config = dict(
    dataset='short pieces for a synthesised band: melody, chords, bass and drums',
    win_length=512,
    norm='layernorm',
    head_dim=16,
    fused_qkv=False,
    num_labels=45,
    nesterov=False,
    orthogonalizer='newton_schulz_5',
    steps=9700,
)
Rows from block 5 of a small multi-label audio tagger, named by matrix and row number. Rows with one number within an expert belong to one neuron, the router's apart. Each number is 500 + 40 x the weight over its row's rms, rounded and kept within 0 to 999. All counts start at 0. Numbers have three digits each. After the name is the row's rms in percent of the matrix's.
Before each expert's rows are labels from the 100 clips, of 14976, where the router gives the expert most weight on average: "top examples" is what is common among them. Only what is clearly more common there than usual is listed. The data: short pieces for a synthesised band: melody, chords, bass and drums.
# router: router (model.blocks.5.mlp.router.weight, 8x128, trained with AdamW), inputs 64-95
# up: expert up (model.blocks.5.mlp.up, 8x64x128), inputs 64-95
# down: expert down (model.blocks.5.mlp.down, 8x128x64, transposed), outputs 64-95

# expert 6
top examples: marimba-like
router.6 097:498563435520532573482535520483537530507510488509527533493492501544527436482516470547491540456463
up.0 080:490494518494506402444515494539505504540471495454552517498505468454501635521528466498525520529402
down.0 062:528525505499567570462529448427506543486490515557468467553448442521494508548440577565482500511577
up.1 084:501515508484517425391497497508494499538513504510513514507480539462520658543472495517478520489361
down.1 063:445473450508478514499413550515501455545486446520497469487443468507513430520480489495518464561604
up.2 097:521492504497489376432509499554503491541505485492485520512483467466470572544479496488459523517335
down.2 100:487551463478528484467575444542535499491530536515531499462479503469542537509483527522554469566532
up.3 102:496530519471496389427489504486470525551493545467492487573453475467567640518507517522491490463371
down.3 097:485571461454497527572496534527500519429487511481465490477475508544504415541503476498474489455511
up.4 108:497484563550462415399504487456488496497524509501490470520496507447467652498510430472496533514390
down.4 105:509454563437489517595529449445580519504508490485472500498503467525441429413482505478472563493527
up.5 079:517509500498519431460519528508506487497491550554476491500505519458534560570499447536478507498344
down.5 058:448515488429451502563512450510530453491505493521451495495457528509532468445485510579572497551578
up.6 128:495470476546491352415491470551503524481416480438523528511494530467464625540499484524519516507408
down.6 118:598486465561429494492566517514531494521517447542522499486440472553536467465528512511476479451543
up.7 105:486523516551514381419531494490451504520470506450525473516501482489501615510503500475516538491439
down.7 074:437544467519574461535538452502496566513515502480481451502473493471484497519485504501528474507522
up.8 125:510504507477487427401505492485477542506448542497463464526446485411518604503479471517472532484375
down.8 207:487446518520506451510483426464497579484470520493449514482453513476509487447446539494560571558396
up.9 084:494500513510479428407450504527485518452516448502494490500506527449511606513495470489452451544401
down.9 086:436484437498537531565567519483498515501542504515540550495520538504494360461457491521481549485491
up.10 096:553500492535466439442500469495532516479476483481513536486523459475514548501513540543483505465399
down.10 100:496535495465491548478465456449455415460490527571527468478536540536492442543416481481522468449451
up.11 111:564483476466476440418431479480487483514506513504479501477493469466480614537465492448495505543387
down.11 082:508501473473471561469507495533522434509476508535417508494502493541559545507489549499478497557516
up.12 077:519462543528479463463463491520534503519422509554518520517487521472507647540512465497518536507372
down.12 071:464572501487512482464499474541470475451451597540565532502475470460520439418527510582555510511542
up.13 110:526479508474481413453503511508545522470485491544482502502435528470510645500511511583525480530377
down.13 097:489441496432448455541424536510612410469526472470504454534539487551495550495488490519464518432491
up.14 087:508453506513490399437497496499474486528508522508468471525488500441526584486469556520515486497372
down.14 070:512520559528525482505537469442515451605489454454522522493571508561519540555440508483592473523534
up.15 100:504510520512461409378535521499494537491504473539517511497454513478487629516502515473498512533356
down.15 102:493453499473474445501556511533517543477585471502559492550506565509428456537475451492484486515562
up.16 095:503496491472516401372497512463489411537490506533489520493468546488514592545483456517499491497385
down.16 092:475546474455530544611467522502543502536482525545485456490495498469549446512501503536476545493549
up.17 128:471489483517466342407472499554467518528493494519508494502484502458492613490493521510499497526445
down.17 133:456539495455487469502497519431519386574477476515518437487504502494563539545501487473475452472564
up.18 072:489498509557439386413525494552486530549462489474532509453551521486499648514500492482498507512383
down.18 068:430525513527479464531490436507491537425492464476482459555523503514519477478493447504532500520498
up.19 132:514480526492446410416497474501487494440511495492478467450495499491500658493478505454509518505384
down.19 096:477543496413509439444540534511488493535490463457562474584534521526517606556515466503509431454499
up.20 099:493489508488528466450535496469472553538491544529504504509509514449498605446500525546520520455447
down.20 087:526516525530507537468565502505433525484536598432532488468534561556538467558514471481505501495525
up.21 074:511475536484500391420475479502517503498486558520532555532471473475485620527482541500485493484327
down.21 074:447566513471548572511523531494489477509497502572490472499446523483596445543519524486462527519559
up.22 132:493491506505463421360527545494488495529521516496529474515496510449488652529517497481449535506402
down.22 165:473540476454484484506482560460511438564530518490533439486539511559562452555498502493506447453532
up.23 085:518446484500520403419521447522490580450489511502464465482540548441497609533453532450508491516451
down.23 080:528483512429482568509568398515542474479562451471548516496548537480524436498470466572513522525593
up.24 085:506498479508515431454504501474519498484418477503502538478463488475494638530490511489546493502404
down.24 081:535488482522594548513481470529445476546469477529425555546475479546503479437542482488521483571472
up.25 118:505544518490520420388485500472509535603506531503503489502525485489513658479514492540522470488383
down.25 087:502478506551478542589451462477485467472487478445524550491475471484544452541490527447488479535518
up.26 082:528512527499491417499533462484515541558486503499474477501494502496506663487518488552482476471354
down.26 063:488470515506469487561513462542495537484487524515523471550542475457487412500454538572568438536561
up.27 093:496457502470514407427506476499472550551522488501508480475468509435525670538487485479470526491371
down.27 106:533483496531545457351499514553502572452520523496503469501496525437460590521506432434499513495470
up.28 083:474568517509487434431457489534539509536539520467491536483478512443496617499518491478469471531406
down.28 082:542527494512475492427447459550514456516447409543586492510446529567410552518536507472470462475492
up.29 085:496446483477516434513454485441506466519505509457547548507495486419494598511518523503507452502371
down.29 098:449546513505465468552564473529480530452411478469496475522506426461550518562525508519511474532556
up.30 098:520480459469487409378493505514459499517471521497506463487487499488492687527534497528501523481407
down.30 115:488519497485479584507542524526433466445520458442478503509547509570486447482515449497503505482624
up.31 112:499526535476512380357478505502461504531473529507544518533461495436523603516508463495470462466387
down.31 117:459481479476452575546448493476505479510488463486471453481522510573569409500469505515518542558611
up.32 081:508472526513520426475507503526491506499481474531477493500441517471501634507483517490506510505394
down.32 078:507489483459403537573463563506582413480445501485536439541501461570509464516463507457508531548575
up.33 095:552524528524486419423530521472459491573483513520451500519459530530486612497513518527491477459353
down.33 104:479543490504542547602434521511497549445454531483478517480567518530513432449539484511475478545646
up.34 093:498537457455492455361520457481487462491505461540508496472503538468496586533485520531528475475419
down.34 116:501514465552518472661503501453485463485549502451519525438499509455568472497522456511570451537473
up.35 095:496520511479515366359484514481550514479498493534449453496486506499451609523528485510445550489401
down.35 094:421486505546490437471406496536558424488464504524455457484498518470498550460482441557558545552473
up.36 112:510532496475529369411520536497520516481505503482496526493466539479501600505499466461487513488387
down.36 097:477544492418545522491495507495526514471460550433516532524529494533483484513514492448423478480519
up.37 083:473445491466489425439540475525491513464470436463492520514469544449501642479450519481496532480386
down.37 106:507477502500515435414515454542541513446544490492466472474472524390473591482511512530571516501416
up.38 112:482503522486504409472508493519492524568473482490459506549484479478506620551520492501498462523375
down.38 135:474481461488469553507448554471537399483487444510497495528533514536555462574529568481519460472563
up.39 105:514497555507479415477493457552520500560487521536452543486500464455465569504481507500517464494432
down.39 109:492500453478497502445464550542508487462438541462475486500470479522579489494440517478522521518458
up.40 111:487477536518481423414499493456568458552509496551498485509495536471515576530497476528550467485417
down.40 115:449500533561508604590469522415460452500450541474503475480456474564508553514509478517607514542560

# expert 0
top examples: marimba-like
router.0 101:492543424520528555544519533460531513430490481495496509488481484482483554434487463534466482442456
up.0 110:523503519497464452456484491475507477586446505508500454543456490445523652534471525467546424482446
down.0 111:489519498455490462452463550469530459453499564528472514449463507549540551481481472494431509536450
up.1 101:523455531498396464468530487501535481519495500502499471421494501466546611555477504487511532543409
down.1 101:478430534493463465435487483521539455460496459500491518480479609496495477475501461487466449472367
up.2 127:492445575519472494485475513519569485533493480501502507487503444450544568544507528444467457520391
down.2 149:436434514527495444473494490467488510479483517507530532503434565376494546496478466474482530565421
up.3 103:490518463497554462361460524519500506492536502493533463489448573474453542531494497447472555493479
down.3 101:464544514393513499498457455446437480528494488423446480500484495521537590485493427458491517466492
up.4 091:495461561490527412405509453510515543505522471484476513471514487478509623523498482502500525560445
down.4 071:493524457460474547575416423500532522456461550492450469476500467462543422551497466474503478489503
up.5 069:507497526509518393430482481500503533507503504539425512506467476467501615540482496489486520494356
down.5 057:479548539523574513503577449518500514591525503553453502446441516520460417499450510485505504528437
up.6 089:472465491499568469374496507506491479497485498460459520463465503463463584522487499515469530469435
down.6 090:450486428600441553526534538513457505504485526547360406487478425551447472478536492448581538505491
up.7 108:513482517525501441427476439482493484479528486545479521491472482456480579537509523557540430509412
down.7 077:524498519475520553463517458520495565500510499529497507493529492528491546452533472497469506497518
up.8 078:468484536508449422411499475521517500559527459482460509493473501533509584537538476481455495533392
down.8 071:489553488546485495493560527504493584480556521556444487482490493517508403504521503474467537514453
up.9 093:487458490481463468400466461543514505589493508520486494486458516441464583549498449514501534530415
down.9 097:544595531526520518467551433510470490547492534528454515479503465552474469470479534556511521508501
up.10 096:482561493517482473429506471494499486502486496545483465472477444453508637574519525544491511479331
down.10 100:489416517489496522556535526476463604601448472507476492498500522524518423493486497524474538519528
up.11 115:537521544486490407386531501488501552537467517508482516511471448427524625500508492436484537504338
down.11 133:511526447502493553525471465454480442537483486511489480491519495535531410492483520510535472490524
up.12 087:519464554503436386424507543496513507517465455538546519516436494460504578531487516527503533531452
down.12 082:526557541519486509520512505519440514521588534518494541548485471526543431566497502488375469572522
up.13 103:480472526516478410450474479490482529558501489520524479518455491395525610541466494526525504523319
down.13 083:535567497465538577552508443473440462517521511512490472510553488533474352486522568507544473466525
up.14 092:486454443501498509415462518480489565580472493530509464486495509487536570463499486487546493473429
down.14 094:557478517485529509537541454495552537576498439590449465545545513491480498411504547542469485467518
up.15 075:482461495533523414474482479515531514534505521558481515504451492542491628513528470530472485473335
down.15 058:549504494566441576522553527557485430503507526455425566457432552486492482444551521498496556492543
up.16 094:497492467476462443375470503479482529505548545489475514515513510418490588519532457512488526493439
down.16 102:489522506525514562473486577532468463559487487511556475519552543555526486541480501500491477475625
up.17 099:479545464549590411398461498511535461501484481540532483560419471474485583463497497521457486492402
down.17 097:455546440496514571493494517476505507538546434510461493512450511382534461428486465540563514450496
up.18 090:497486461494518415398483452490492569516436490548486513532518489394489586496477513518500485459413
down.18 093:517518515474497435509459526535499499475494433511558538503567575477513497538505484482527470541469
up.19 087:565478510486470454378497465473449473504525549494472549484518482477472564457496478505498488506386
down.19 092:530519516530458443447593526528423521477486487549525537479485524495496553507461414533486580490563
up.20 133:521495455515501383438491485554499526519511545452480562469475540457463598488538517527479480501400
down.20 129:466493511457468547623511471423485478504500439470455481504483526522538393449490509483519488506575
up.21 088:493524530507481451462521490526464500538480484510503501463445515497509648543542508445482527555447
down.21 096:462444499431446497500490464482547500469523479450540469540491544494478468563518508415558600492567
up.22 086:489469473470487466411437518550502532503452473506497477477470493449486557541511467479508487526411
down.22 080:534519435540547441487486482500511598458576536438455513528510468511490459450527517453491487573520
up.23 078:511507498472490417483524458483518503535502528525509505486475504466531643515513523463495485522410
down.23 058:518530457471497464502524537483485477516523454471490509513528481475516475435443439477502534462419
up.24 087:520542504475483512344442471524521498519500538550501481456419540507502616556486539488484497516422
down.24 107:447500506492527590523520603476443513409496497451550511541463549482514469456512501548510468463565
up.25 078:489527536489456460435555486449505522569508534534518469516471525447476650522463484533572483512439
down.25 080:512502462571496544482558417505462512545508534559431593473501432511469496486525506553505486514501
up.26 093:480453484548475470431505550470539479506492511477470539494420471488531588511521534507518549486397
down.26 101:470531484508484525562497512517515506466523486533513511513558519557517441473483475427443521459555
up.27 103:491500484485487378412468483459482569549504501518481489531468478465523617517500527484456492483407
down.27 121:479521478519509563558491492518429450501486508489483457501544522564561446497496512489493483446564
up.28 130:472453535509512400449504444520509535535527504498506521504491509459467591517525495512491499574368
down.28 162:516468503550499462513513430507459565468488482510452515528470508461461482461481474478504597534482
up.29 102:523524494521451441443588493520471499502500529495522512469488529471495640536508468493471522443348
down.29 146:517482474579494508530544463563476579480499498497485576498451509437442464484494518542473491527435
up.30 079:543496480485598400475555455517500475505481508516477473487495483494520614526464440483498539453344
down.30 087:561496531601458527541498465518470558488495557462476505498420498518448497442475509452506486440579
up.31 095:525452534484499452484505487483544483538498475512459488440499491459523710547555510485502548543365
down.31 096:495550526525487571495542456575499508473514496518475540474491508502456439492501482529461517530499
up.32 099:498474517518515379400497486494493485509502497506489444491489475458530647505496472491514527534371
down.32 074:538507485485515522571491529459472472558496454443482469530584495582480453510541499523517432467585
up.33 079:515493519541511411404488486486479512525536520493493488529514495498502561558428501503512479510459
down.33 066:576534501477476540422538520515487484552532479515466429507485438533525444514571523527542518557458
up.34 079:545514510502511396437502495512519496530395475455526472512465521461503591570467491463492508520360
down.34 058:419468489554544480575484571483532494455540542549478436536431531543517538478402469506557537509457
up.35 090:479503522536491449378514494483472477491510501503499458538444474440522605547460498490513497545407
down.35 074:436478414506515509541513455521483464475505495490455501493586508435507428441510485505521636490493
up.36 146:507507526459498440417526522524485493515499518470507518520459521482488601547489509496494498488325
down.36 104:525555516521494512430563487495438481542464533558506494499497501566556510580450562557510488511469
up.37 101:535418453489463434461513463487529465547530498519459444493484476443493563549469498464534560515441
down.37 117:423517477455526500557527484547522495505519501484438512539496527461479432499456480549500506491441
up.38 095:537463496506514411406497427463497520540433508474507545500475536463546526549538522553478480474418
down.38 093:570518514536469540520514506497484585509439559522533502460505471550506568537484486416488477522485
up.39 103:517560529468501350402534471470518523532452515559517455465467489509541579555428505524545472501375
down.39 117:586521537554554552466612499544473537535505532478512463514508421543463463446524501489455518427585
up.40 095:492504525538500478348502489499475538511470571473477517541477445480500556489525493544514550526456
down.40 102:485521477548483420460480531462456465481440465512509489489464509562542534533527466492490496536461

# expert 2
top examples: reverberation; text has "room"; text has "reverberant"; white noise
router.2 096:497530425505537544426489511466537535479501484498493509497492486480538417427513469544498521460595
up.0 128:494461499489466438499450500465509479528500503498481482526479477489514591528504550502522488514471
down.0 126:542478511510561614548523498459533502475473470481450504529461511473500419451441486445489530474546
up.1 085:503460601456463444490488513519584447489496421504532505489534513549516625484544529451536489520469
down.1 089:522545501507514482495509594457505467467459545499505516563520474527492571487524520523484487436516
up.2 069:554532514463495426407465499511425467503484563523526520479453510466493579542482556536526446476404
down.2 060:459562510500464419524469482457491529500460470537530455544483458491470474572520465532477564479482
up.3 113:513498454496480424452469494505471457441448517493532444507450483423527526541506518492516538459441
down.3 117:485455560548521528582522513512537603472546465476431522521475476547487466461477484521482499541510
up.4 136:498542483478505407369482542500485493581500508500536470526487521478535581538507471540484489460415
down.4 103:477476451423505569564422541460499433488481484484570453540553507541508457508513525477499485423573
up.5 068:467491525504498458382425528484485529518503454487521545486475474464571617527502500467517527567448
down.5 062:478481517468505553497476540474527491542500504487421552539492477425528611475582504435442503525464
up.6 083:489490480475458423421467527461472446513459483506564474498542548480529597520459510522523471504424
down.6 077:445479517498548565500512558474549458503465524542506512495485499475485546487504451489528548504576
up.7 084:490559518471489394432470516488451492518520499516488476552445569518514603539513473567545490457404
down.7 079:472472484516490500487492499535459516538460494540551532526471429461575568444529478513504491531415
up.8 138:501477485545502452398452475506485423584489518547518499455489527553522590545474497486507478509440
down.8 108:536519526426557528525500528523528485473480471489490556477530495491488505481525565541446451449423
up.9 088:559519569504507411477549480517509482495494518486498482485495486521488580499531542567580464526462
down.9 093:509485405581441480558465521525516519578504472460484551461505541537417549508512487471488478498435
up.10 165:499495535476476426379508484501530479546462483496472502466473492450511663545479481511513501513372
down.10 168:499527521444524539531513503518511483541469511440536471520573516493524499472478448467482550459592
up.11 065:517502510525500417397450496535544458546511490496541512509452513450535612562502497511493471532369
down.11 067:462520490476504507473480559553498557570459509479553461536515560517496482536572443493491540570573
up.12 103:545508495506487404436508507492477497563475498516523469511503498518523564556494531461439450499412
down.12 104:481471513497494564502416512533552463504466510512532521488570418541485407481509535505535512519553
up.13 108:496504523494489465431501494550490512452480487463511508519442543463526541538577506514468452517434
down.13 134:515508556522554460553474480531468503568487434491488493533476538540473499507500535582520495465487
up.14 141:489480498531502415432440528477525445555505508517497507497486507490536584548522495504528489515331
down.14 135:520523454473475514448504581574481506489488491519572532498553522512568424540537454488506503484522
up.15 090:533540516463538452403490516472509474546513531495520505509480503474534638525526493515474438449438
down.15 106:501566448473498566597470503474537433512465471503497484557572461548492408496497511493497436472573
up.16 107:476515493497536462446418526489453467546495490513509469471418489505534573557508501503495473529374
down.16 083:531532512513504413456561512503479578461504472484449478491477496469500473521495476484409535557532
up.17 084:530508476534474415471466485474493485485481492551515470462477493458522658525468474514478479431360
down.17 077:465547488560515520461538539534446478479435486446474507527510472499507536472512553537499530425424
up.18 092:493490541496507437388504495469484445475457501461557475463460473502566614530477507467504489519443
down.18 105:544532520484526531586446469563446484600526480498572464475550481499516446498482489479469427481556
up.19 103:522481495497474399491464471460518547529451539464454459513462482444554609480522504498487508476387
down.19 132:507524505520472548509528535503540493504550538442507532526558477500524371507456456517486483532567
up.20 102:520531493463530401423519488506533501519491475537506496511459529460506661532502478531470451454395
down.20 105:442534480463523473459490520520496519558445478471590534519560529526500553526512524510445424506463
up.21 078:481477529486502426467491529475474512534516507468535513507515476518538593519503519490506470437410
down.21 073:467480589460459525529448457467513449552428506475466498508471477525538427496544482476469505561613
up.22 108:513446515488495378421496470470543505537485487488468488470420499479511622520522521496565528544387
down.22 097:486491529487514527484541525575567536514501471508537520520542505525460555465501517489460483442534
up.23 078:512494483491450413396511480519519491449480500491482491482492527503471587556488507499491561516430
down.23 092:484461517475477600611460484462533533494443458495445517534538489538464471471512464490534538524598
up.24 129:478466496497496447474459469448484458562478483517471489478449496515534581523508481500567493500443
down.24 114:532470529524489554525526493537521526441460504472478550476522495494457517409534491464478529505483
up.25 081:479536520505511422376465512521455464531481498499504508512525482536518591496485514507525525540445
down.25 071:424512511505475542523483549553533509515512498462510542541558558531496473456549455500499497502524
up.26 080:575526497473493448436502534519410523461469533501452464544484457501489585548471524461533511475420
down.26 069:520500476480473453426561472498414408478477581488419476498527505522472574519489538432556535563508
up.27 074:462518494502425380422465525510457440514507494499479481469512484543508631552536513498518456537435
down.27 078:497515525544508536464517541449528416548494472562501517524489538493461526452536435473511512477499
up.28 087:508497538479508360386460513471464448533449526491518441530475489501570644560511489487534504501439
down.28 062:455410459514526545461464478466518490495438444549481482462483488429522496507469503450475572592480
up.29 089:484497456501502499412469513500525477498500464531456506524481512493504683500499445493441509547447
down.29 102:537454486460556429523456516468500470496437552485460445525499500539506622524536500524469469438485
up.30 090:561514518492562477396529466536494484519477512475512440475447501428506592454514489520487501524446
down.30 101:526495471508535532612530487505451507556529546502468479467558408531520461446456487502456504485505
up.31 077:557535528473499378462477551481492492527467508495509497567459510492516585559496519525503472477405
down.31 070:460523492474492591608394531493526491518511487501464464525587495518522419487455487468508538457464
up.32 113:496503536465506461392481525471520483583445509531537486483491480464525639502497503514512521516398
down.32 107:474509482514474569540515529566524478511512467482535473492548511490518457474498479526477483496533
up.33 080:503514523447494446423470482510544480515490487541451464496496511509456618593542497516556485492473
down.33 085:505529515519454504490522577517464500478465511435474598418463475561506534526512464423443481504497
up.34 087:530521512454506383499463541464513489516497470523496462515475491471532664514476472524521457464385
down.34 072:459435521464456480507506480493452521459526460464538458520493490441575490469547527483574561520490
up.35 100:520520468514508394383507476548491474554510468511569490513467500454499575558472522546500485487419
down.35 103:523518565478446539542505500531459418533475507560532476542477551547500540521540540439489415482582
up.36 110:493516498534463438465429546435542448491490531467509564479574497524534639520446477507432445527429
down.36 113:502491461478570557448468564511441532491529551440521536479480540441525502462502485488481463505439
up.37 081:547546489471501441481532499507514510515495503532527449522467483476481608534483574519478467475367
down.37 076:484498431577483461464479451501503415508486465466518485505520483508521516474475530458501493462528
up.38 070:517516495522509395387471485480471495501495515527498499484490484494531575511536491502551563500413
down.38 056:489416505522524528436523493535464452485526480478457553463500508479474484437523523489499505560490
up.39 107:491516476466457453396484508499518449486498528479492537476516481509523674557485524472472465476458
down.39 075:496483458477535615618486490504499455486507458501472495497540516529430454434509504487529504518551
up.40 089:482475572550474402481489482459490497498511460485466486524451472499550610508519508457506472501392
down.40 081:504492523453498554467490516502522515529458506549506464540490516440493532442516498505474513500430

# expert 5
top examples: organ-like
router.5 106:489506436500530440607551507485532543470507481500490524498549509549499487491511468541526527483552
up.0 150:472488480484513393409518503529518508543502528505523471491518513481524625552515491512483499506414
down.0 128:511479543462499392520513533432511435520464531471463504485497494539522537504450518405534489460449
up.1 100:486522494513524390396473483473521529548473502466522480467415515416509628494502475518502539501385
down.1 116:496499484483476546459482503492500426476507476493445484477493491514532486493523499538545533523635
up.2 123:494525512501460346440529488515498564511483508533552520489464525424506597552492484504489527522428
down.2 141:456475456520496579611487516462518431504522524506491512488537546570521357473504491484500511517646
up.3 123:507525509468467478432456526495458493513457505476499530544471563470486495538486442507448472446350
down.3 142:466520523483468421513517587445479507460492516452480552543469494418482521502534447470513546475366
up.4 089:494465511510461450403446480536534447525497506505493482473522530492452582599467481533477505535442
down.4 095:471592513456533496402492586525518497516497475488487499513523410531584592523486424481431511492411
up.5 101:521507460498504402439513486510475523539448511466524476483506474428535645538471521486457465512455
down.5 098:507490513463488485422554467548534573499511493527497462539510495374525606559483473499488530547449
up.6 101:487434451474514408501528507539527469491538527506502475457447517470483601514473563517479491497421
down.6 117:503450465538499523501518530533520517445573503557512517491498487474472443495554470595476493474492
up.7 086:519549467553456463392408544519484504523517472494476481507527479366559574523508516516491531521435
down.7 081:493538546489506434456476522531555453496497506493529449480468558478531539537485500544527474514446
up.8 107:480486452481500420385498501473509509537495507504488514495451493459509652522478485469488512515447
down.8 110:571515501553463551464470500462454464535450503533444451441521457510502553474509532498556498556558
up.9 098:423483493536476459386459509525461455526497535534493502488430520521533616507505553548538449453485
down.9 077:485438478554425562507504536544380514577533498520493438526471495575516562530471487435488464539537
up.10 097:483477472525517464407502549520493523459531483502512482531430535505485595525476515473528508484361
down.10 097:580496493583422537530468438446482551554555478526450566497512483486455515454489486468528470519507
up.11 095:475559556518494386498508509484470477546473481468568480522532509519498684499499473477473472443485
down.11 081:440511497533512440477481489486528534544520541504411487515498452507524553487588483441479589502556
up.12 105:514536479524505450450498450498508540527491448536472474496481491425513589529469481519461431496405
down.12 117:528448552450537482493509518507523533539472515466527489435513472565541482509440467462548577545543
up.13 119:467557565487500457456445530541498472456553521496505508502463527477513584513530453498442492513438
down.13 117:492467501436410436554495505475502449482516515513480486525589521540513536539507481498552570507511
up.14 132:616490495512539412474537496504545524547506531517483528497464461481475574499507530520496461520400
down.14 146:529552525480503577520478530512508486435525517481551476521510512524476440466573549564508450458490
up.15 120:501536475493458366381503535498491447470468498539506491495484503502522646478468490504488525492425
down.15 091:508475520580511571487451505525447514493470514459433516494458514560484439512477510459481487502485
up.16 085:476555546537482390397493501474534507518525492481545500503523476490520578505528466562479482489396
down.16 113:530475497488520521461499411519528548538503500527523486483486434483455462477500535522587558589510
up.17 080:472473501532414440386439534497553483589542501572516489454474448497504625585494537509506490543458
down.17 083:510477525562473478475486493570386421506538462515560492512525570614508487538440502453482474508500
up.18 076:472541536488487419421547533479474525520477509512544420528475525453527625490528482525484504441400
down.18 064:469463532539484521505510527548572465510533543502449525537509468490542566542501459430512523584552
up.19 109:518532469498509446328495485479563475481472516554500497477485455466462562540507511506469511429434
down.19 095:511516506545451475457455480479466494565461532467530530515516506477494497490481453571547486498471
up.20 069:515503494506452435327496543491496518475486513483462512497487473445490656533507513509516502497441
down.20 064:488468482522522485574490428456485517552489493496493454480452507412531455514451471498489567523448
up.21 074:502513515428545455467514489500516501545449520546506451519417497505449574521447523484489507471365
down.21 064:564520460494513525580432592483461467592435507479482447448546490518487532488494501469476607482585
up.22 094:566501490502506445452494549473543536571459484503554456492493497439535572542487533487561481457442
down.22 103:452505474495514540435478441599530496496515425545467429511523511474449460526489507497453503504469
up.23 073:443435535530486452473472518523510487497510493497529507475500491513527623530502538465533462481312
down.23 067:484449515497456598528477490503475568480513550453470465507454416551483443494468521496544515512599
up.24 077:478496476527501412401490465504494522578459515474495492453508496407556603512484430503517510478359
down.24 061:474522532459494494494477536501550517527491475548489443530519524508567474545460504527437508478563
up.25 105:435497457507533452438477531490486486524513537557510486490484499471516535537490462522496481461320
down.25 102:489461559465482550449533473526498515433510483461519534505495482482506534481534529448504567603535
up.26 088:504484508460463410363529526484489465502513488499518435464464477457509605534503478481521550502449
down.26 071:452507557492466516550529510454462478545472549523577526503450530543474410425526482532506511508605
up.27 100:482540524542501453459532537488448473454489494542492436529496512501475622558479468469514488473400
down.27 115:465437512526426508602481502494556470535534465518563530457487535461516588461528473453501553562519
up.28 104:520486513523501420463471481522485454548479495455528451526443549513492614471464507490502532531453
down.28 102:418524482447508556475512558493496486531484539493533520469517493515513490495530402501477575493506
up.29 090:529485540522454412372514449469533481579506488590498455479485466471496586527478533514512491483427
down.29 106:529567469426523491468508510483463457515463509514531429486494476516519454501477492513521416459629
up.30 085:491482528528507416401498480548503493547499488489509468451495451505469630549480511460519509539487
down.30 076:586499464533471565575452537485451499553527558561557444473511491450525492525439482483472560499520
up.31 099:516536507528469395410468483485498516515506496510475543471525471481499641536491477518510523529406
down.31 107:467510526499513480420508560515471476551454511528505471509498474589463554537526571526538510516550
up.32 089:548545485465463403381504495523451499542487520509456475462517510409487612518463495535450554492412
down.32 079:494464574560449434540472468464497528486502546519471511538513521481509529473509478481480542546383
up.33 106:486550488500546399414480493523467464499483499498528503537447452446483634487506494482499521480375
down.33 117:576438449498485541546471449471445541584515522526499473457545484531490432544412524463524467526472
up.34 076:486529478509477424404496545466507549542472475482540485501475468488523601545492512491480457465381
down.34 062:496504515543524411476464428479529517524476497521480463493430474484516525490494516557521589506412
up.35 098:511527561515474386454496477476464497532519460568519452480459518513495591517490505538529505503447
down.35 135:476471489427521488540475560435561439469403506465506479498537488504537550513517434491505513468494
up.36 086:504534496477543391364465511532477510485452508468532513463539529480488644525450441501489522519459
down.36 068:425515474473534427527492510536504510458564522484483478469440551539552504542468442498500465485541
up.37 091:526520475457428427414545531488394516526513464450486452499516498471564627476475501439479521477464
down.37 077:460488491496503481523491458458517590494485437457504458518562490519533470497510516517527461517429
up.38 099:536506507431499444422469493493499528542462533462480533523505504466543607523463567471519480491467
down.38 117:485477506489451423589512503539459545520543486542530434531495424423488469426464493479567561557495
up.39 135:520496466520498483426486479514424549524486544477469505472456503447495592522457515548494466496407
down.39 119:434530512496517485515461493465444493548471476532473502514467473463557560565525528449532494509514
up.40 115:504507483471503448392467508486498491506504508510500479494474516470482632519458524498503476494373
down.40 085:490470495529517443524530502530494570410501495468480520496502533448519537489508514459524512542444